From a checkpoint of a small image embedding model: nadamw at rate 0.0014.
Rows from block 5 of a small image embedding model, named by matrix and row number. Rows with one number belong to one neuron. Each number is 50 + 10 x the weight over its row's rms, rounded and kept within 0 to 99. All counts start at 0. After the name is the row's rms in percent of the matrix's.
After each neuron's rows are labels from the 100 images, of 14848, where the neuron reaches its highest value: "strongest on" is what is common among them. Only what is clearly more common there than usual is listed. The data: drawn human figures in many poses.
# fc1: MLP up (model.blocks.5.mlp.fc1.weight, 576x192), inputs 0-191
# fc2: MLP down (model.blocks.5.mlp.fc2.weight, 192x576, transposed), outputs 0-191

fc1.413 031:56 40 45 69 44 38 53 54 38 48 48 62 45 46 61 41 38 43 60 46 54 53 46 45 50 55 39 60 63 36 41 57 50 55 43 57 61 27 65 47 56 54 58 39 47 58 42 51 32 22 59 50 54 59 71 39 50 46 74 68 38 40 51 44 26 54 46 62 38 57 25 65 38 60 65 55 51 36 42 41 46 51 52 46 53 43 60 40 41 46 44 58 62 39 50 64 78 43 38 48 60 36 54 48 53 45 42 58 52 61 35 36 57 48 37 62 52 62 59 53 50 53 47 36 52 47 63 50 51 64 51 44 46 52 53 57 56 50 56 35 53 39 44 55 31 57 43 48 27 49 59 45 56 47 50 36 52 63 43 54 64 38 55 50 58 40 66 42 31 29 46 44 42 58 55 55 32 51 56 44 56 61 64 44 58 44 37 39 58 51 41 36
fc2.413 027:51 32 52 42 59 45 55 50 48 37 66 52 55 47 56 37 45 67 32 72 31 50 38 38 43 62 58 58 73 31 73 56 52 68 35 82 43 57 49 62 52 35 57 53 32 37 40 50 48 37 66 53 52 59 46 31 51 62 34 62 41 49 59 57 51 59 67 50 58 54 82 60 44 65 41 56 37 39 44 34 49 49 55 54 52 57 44 51 26 45 53 46 54 53 45 56 46 66 41 56 39 62 38 53 62 46 50 42 60 65 43 48 51 48 35 50 55 57 48 61 51 59 63 47 55 57 56 61 43 37 36 54 43 50 29 51 52 60 49 66 46 60 58 39 55 42 47 48 44 46 65 43 64 51 51 50 57 54 41 52 56 42 48 53 45 45 47 33 54 26 47 51 36 51 55 53 44 46 38 49 40 42 52 47 42 57 41 50 57 56 55 50
strongest on: brown top; yellow trousers

fc1.400 184:64 49 60 40 39 52 51 53 67 46 66 38 58 40 52 56 59 66 36 55 42 53 69 54 38 46 54 49 37 58 25 68 47 42 74 49 67 51 43 42 49 42 47 53 54 62 47 49 43 40 47 40 49 66 37 40 68 43 37 63 41 51 50 50 45 33 63 56 35 46 60 45 55 56 56 71 46 42 56 46 38 53 50 42 37 62 64 45 64 40 62 68 47 61 63 36 57 41 68 56 44 70 47 55 25 51 51 60 36 46 57 29 47 29 61 42 47 47 46 36 58 45 57 36 51 39 41 55 54 43 46 45 57 43 55 41 57 48 61 55 36 60 69 35 39 55 39 46 37 47 46 53 43 51 64 65 61 50 50 56 45 58 37 49 58 64 45 44 49 73 56 58 40 43 45 42 49 49 39 54 62 41 36 70 48 51 40 57 51 50 53 52
fc2.400 190:30 67 44 53 61 53 67 46 45 54 39 53 46 42 29 45 44 52 46 43 38 38 53 37 53 61 52 49 50 50 54 41 44 60 48 52 34 65 47 51 52 34 53 51 49 50 60 61 55 63 45 57 40 42 59 62 52 47 47 24 64 47 55 45 51 48 47 49 54 35 45 48 47 49 50 37 73 46 53 57 74 35 67 40 33 65 47 47 57 61 31 51 50 67 62 48 45 61 46 52 45 72 28 41 51 53 50 74 53 67 63 56 44 68 55 49 46 35 41 38 31 59 35 46 44 57 42 52 47 57 46 53 44 69 41 49 52 47 50 66 51 46 64 40 58 34 45 69 51 68 42 47 57 54 55 48 48 52 61 35 36 54 72 50 42 57 45 48 54 35 36 57 40 56 62 58 43 54 29 62 42 47 41 51 38 67 44 47 34 49 55 46
strongest on: green trousers; green top

fc1.246 039:55 47 59 52 47 66 31 62 49 45 59 31 55 53 55 45 56 60 65 70 37 37 46 46 54 40 29 41 60 45 56 58 58 73 33 69 57 56 49 43 56 28 43 61 60 52 56 54 49 51 52 47 67 57 51 50 60 53 55 52 53 47 41 58 48 48 49 53 40 58 56 49 54 63 40 54 59 43 44 51 54 53 49 58 53 55 50 46 36 51 45 45 70 55 61 58 53 51 54 46 42 64 62 39 54 55 47 58 48 45 43 24 51 65 38 58 56 54 10 68 49 34 58 49 41 53 55 56 64 56 48 42 54 38 51 49 77 36 50 43 36 47 62 54 41 59 49 34 46 37 55 64 46 44 65 60 53 49 51 54 58 29 64 54 64 43 54 56 39 48 61 60 37 52 63 52 27 48 32 69 60 37 40 56 41 57 57 55 46 53 57 38
fc2.246 032:53 51 72 48 45 50 29 30 45 51 67 42 49 43 54 57 43 59 42 62 32 48 33 53 45 46 43 51 70 39 41 43 49 47 49 49 54 33 52 45 57 47 62 36 54 57 48 55 63 41 55 65 47 46 49 51 40 47 37 41 44 55 52 55 49 53 51 48 50 31 57 59 36 45 38 56 52 49 51 51 37 51 59 47 57 50 40 62 56 51 34 58 26 68 65 54 49 72 60 62 60 51 72 54 65 55 66 50 62 61 59 58 46 53 38 40 54 54 77 57 47 56 40 53 43 37 34 50 51 52 32 50 53 41 56 32 34 66 49 51 56 41 50 52 63 51 53 50 66 50 47 48 19 42 62 41 34 47 39 52 50 30 44 52 58 51 35 68 42 62 56 53 49 67 66 57 45 60 49 63 70 39 46 51 53 47 46 34 59 42 36 54
strongest on: green trousers

fc1.524 031:57 45 43 67 36 56 53 33 40 47 66 57 45 55 37 51 52 48 47 43 27 54 51 48 50 32 42 22 62 54 42 37 48 46 67 53 56 43 51 34 42 43 48 44 27 43 52 43 47 47 62 55 41 52 56 37 57 42 50 56 47 41 61 60 59 27 54 34 49 54 36 62 50 50 64 70 50 59 51 56 60 58 37 40 50 57 61 36 53 48 57 61 61 66 56 54 28 60 61 53 57 62 60 60 49 42 50 43 52 57 54 44 47 65 52 50 63 40 48 49 49 35 33 53 55 60 36 57 61 64 78 52 51 41 45 63 48 54 46 33 32 53 48 55 44 63 52 50 56 43 51 41 42 54 64 49 48 66 55 43 39 73 38 55 40 51 38 58 61 31 57 63 65 28 68 45 48 52 36 49 57 52 51 56 48 44 34 49 44 49 49 31
fc2.524 020:53 32 50 34 53 44 47 44 73 51 58 78 41 53 44 62 62 49 49 43 37 22 52 41 43 59 34 55 42 52 52 44 46 59 53 54 44 43 55 38 39 72 55 48 62 32 39 57 40 44 60 42 47 42 51 35 44 68 38 64 54 57 45 53 52 86 26 52 40 48 57 63 43 46 50 53 49 56 51 51 55 39 63 42 22 60 61 48 49 43 55 30 55 51 45 40 46 50 51 37 65 50 22 60 55 50 60 54 55 49 50 46 55 52 62 47 47 51 40 61 43 48 55 54 70 48 51 47 53 56 45 59 52 53 40 54 42 44 57 56 49 40 61 37 59 54 53 43 28 50 50 50 19 48 62 50 52 42 49 53 47 63 52 46 47 67 45 30 39 41 50 59 66 51 58 41 57 64 41 49 45 66 41 53 43 61 42 44 44 42 50 45
strongest on: green trousers

fc1.233 037:53 56 42 53 52 61 63 56 59 38 43 54 48 55 44 50 30 55 36 44 60 57 66 61 48 52 47 44 39 51 66 47 72 40 65 30 70 47 63 36 45 47 54 52 44 60 58 31 60 37 38 72 58 49 75 55 38 50 33 33 65 52 47 52 42 34 33 42 42 22 28 55 46 50 47 32 71 48 63 56 41 38 58 53 69 48 56 62 32 58 42 44 54 61 38 54 41 52 56 42 51 43 52 45 42 47 56 48 49 39 47 62 67 47 44 68 71 56 56 61 47 41 39 49 34 47 73 47 55 56 40 53 59 40 37 46 56 50 44 55 49 40 41 41 48 42 42 43 51 53 36 50 51 36 49 39 53 55 54 55 36 55 55 56 41 58 58 49 60 58 52 44 56 48 35 52 52 53 50 64 60 41 64 36 50 64 59 55 40 40 52 49
fc2.233 025:50 48 45 42 50 49 44 29 60 50 55 46 50 48 32 50 64 67 70 56 47 56 65 51 50 54 40 42 54 61 45 41 42 49 60 77 51 45 54 50 39 64 52 64 51 45 54 45 46 65 43 42 50 50 66 62 60 49 42 31 51 48 51 46 59 40 78 53 45 44 53 49 48 58 44 42 47 45 49 38 50 49 52 46 52 49 57 51 54 51 40 57 65 49 58 52 38 38 46 44 48 63 44 41 34 55 33 68 47 48 40 47 70 64 68 36 46 58 39 75 31 43 52 46 44 46 42 70 46 30 55 40 36 56 25 67 57 62 62 50 37 54 71 41 40 50 51 44 11 47 40 52 56 49 61 45 42 37 52 51 47 50 53 59 41 66 46 35 61 42 52 40 56 55 47 57 38 50 39 63 36 50 47 52 48 61 62 58 53 44 55 38
strongest on: green trousers; green top

fc1.279 038:54 37 35 45 49 51 52 60 51 45 50 45 40 39 54 62 49 31 51 37 73 48 48 56 57 46 46 50 50 47 50 53 39 73 62 51 54 42 49 42 40 57 50 59 71 60 40 29 26 43 41 52 39 70 51 44 63 46 50 26 51 49 56 49 52 42 37 45 54 32 72 45 27 57 42 57 44 51 53 73 61 48 41 58 66 43 53 44 44 45 52 62 61 52 54 43 63 40 55 51 31 42 50 24 49 38 46 53 41 47 47 42 43 50 67 64 34 43 47 51 57 52 44 65 42 47 56 46 51 52 65 39 49 58 57 63 54 46 44 38 52 57 61 59 24 41 64 60 41 42 49 33 53 58 54 52 42 56 51 43 62 53 52 60 38 42 66 54 71 50 46 60 66 40 48 52 65 51 42 55 69 54 42 61 58 50 64 49 48 48 66 70
fc2.279 037:49 23 60 41 53 61 44 48 51 53 72 47 53 59 50 48 38 46 41 51 53 56 37 57 51 43 60 54 48 58 53 35 30 54 52 37 60 45 34 43 51 60 43 46 39 55 47 51 38 39 60 32 32 43 52 22 50 71 47 68 47 63 49 60 64 34 37 47 59 59 44 70 54 51 72 56 50 61 52 58 54 54 64 25 65 62 53 40 51 47 41 75 62 49 49 57 52 55 47 47 38 56 54 55 55 49 35 45 58 58 45 55 57 39 50 37 54 42 49 46 50 58 66 57 64 28 48 36 43 47 66 53 50 49 54 53 47 70 53 52 44 53 37 55 43 42 38 62 52 57 52 45 33 40 49 23 52 55 49 43 42 57 56 42 46 46 36 63 55 50 47 66 38 54 57 46 46 62 48 53 37 53 59 57 54 38 55 67 49 25 39 37
strongest on: green trousers; running; yellow trousers

fc1.321 040:44 44 46 43 49 45 40 37 56 71 59 58 53 38 62 65 46 51 57 56 34 50 43 51 48 47 44 51 42 44 47 48 53 49 34 48 43 57 50 59 46 58 44 50 53 61 44 58 54 54 48 63 52 50 31 53 56 46 68 51 59 56 34 63 38 60 36 70 42 54 49 66 36 60 37 52 55 60 44 39 58 57 41 43 37 40 42 42 24 45 68 41 64 70 67 28 65 56 59 55 51 40 52 67 58 49 55 48 62 39 40 37 41 68 45 67 58 64 53 70 61 44 50 65 28 61 41 24 61 39 39 48 58 56 49 47 46 43 28 49 56 45 60 57 38 52 60 51 55 54 42 49 56 50 55 58 55 42 56 47 65 41 47 45 31 29 33 46 42 64 51 57 38 53 39 58 61 36 46 40 49 50 35 50 69 46 51 45 50 46 56 59
fc2.321 040:48 46 41 63 49 43 37 47 48 54 38 66 44 53 55 44 53 51 47 42 46 64 57 67 44 57 51 51 66 42 43 42 63 28 50 62 58 51 61 28 39 53 47 34 43 42 44 33 62 49 38 58 57 54 54 54 50 37 45 50 54 53 47 56 49 52 58 59 46 60 48 46 42 32 30 51 39 52 47 54 53 46 51 50 45 53 53 50 50 44 65 47 85 54 46 52 46 49 52 59 51 50 54 52 45 48 74 55 53 31 63 38 46 51 57 60 33 54 42 39 58 45 44 60 26 63 50 61 49 47 79 47 63 48 81 47 55 17 48 25 42 42 43 61 59 69 60 29 47 50 56 46 54 50 52 47 63 43 43 45 53 52 51 61 51 50 56 48 43 72 56 44 60 47 35 52 67 58 57 40 33 44 45 42 64 48 45 43 41 49 65 61
strongest on: green trousers; brown trousers

fc1.392 077:48 59 41 51 49 53 50 46 69 72 50 57 47 36 54 57 27 39 57 48 66 35 61 59 37 48 43 53 38 57 53 39 54 48 67 50 77 45 36 43 47 62 57 52 61 39 35 54 30 48 40 39 55 40 68 68 65 57 59 37 44 51 48 41 51 42 55 35 53 53 26 33 41 61 56 54 74 54 51 60 58 57 58 41 52 54 55 45 59 39 49 57 49 53 30 54 52 57 40 49 59 46 51 56 47 52 38 36 51 48 53 57 50 45 73 73 57 43 55 51 47 51 56 55 45 42 40 42 48 70 50 55 39 55 42 32 50 51 63 61 43 48 67 54 40 56 41 50 48 52 38 37 43 59 27 58 59 53 54 47 48 61 50 41 50 41 57 71 62 46 52 51 67 46 58 42 77 54 50 36 41 47 47 59 34 42 45 57 45 37 68 53
fc2.392 082:50 56 66 59 47 46 51 59 43 44 53 39 43 67 59 39 68 52 51 19 38 54 56 56 56 64 50 45 42 53 33 63 53 58 41 36 30 66 49 59 47 54 48 28 49 55 54 32 65 55 47 60 55 55 53 34 50 55 49 47 45 49 42 38 46 61 52 59 55 53 61 66 45 43 52 45 39 42 48 52 53 55 53 54 33 50 48 61 67 56 52 50 37 65 55 50 45 67 53 26 62 34 47 54 37 59 57 42 58 36 45 56 70 55 25 23 36 52 51 49 56 52 57 60 44 52 38 36 40 59 29 53 59 47 48 64 51 68 48 42 77 58 31 52 46 49 58 50 67 49 42 46 57 48 54 48 45 57 44 55 47 42 54 53 62 60 29 55 28 43 54 47 40 64 50 47 44 37 53 56 38 49 36 35 61 53 50 55 54 60 42 37
strongest on: green trousers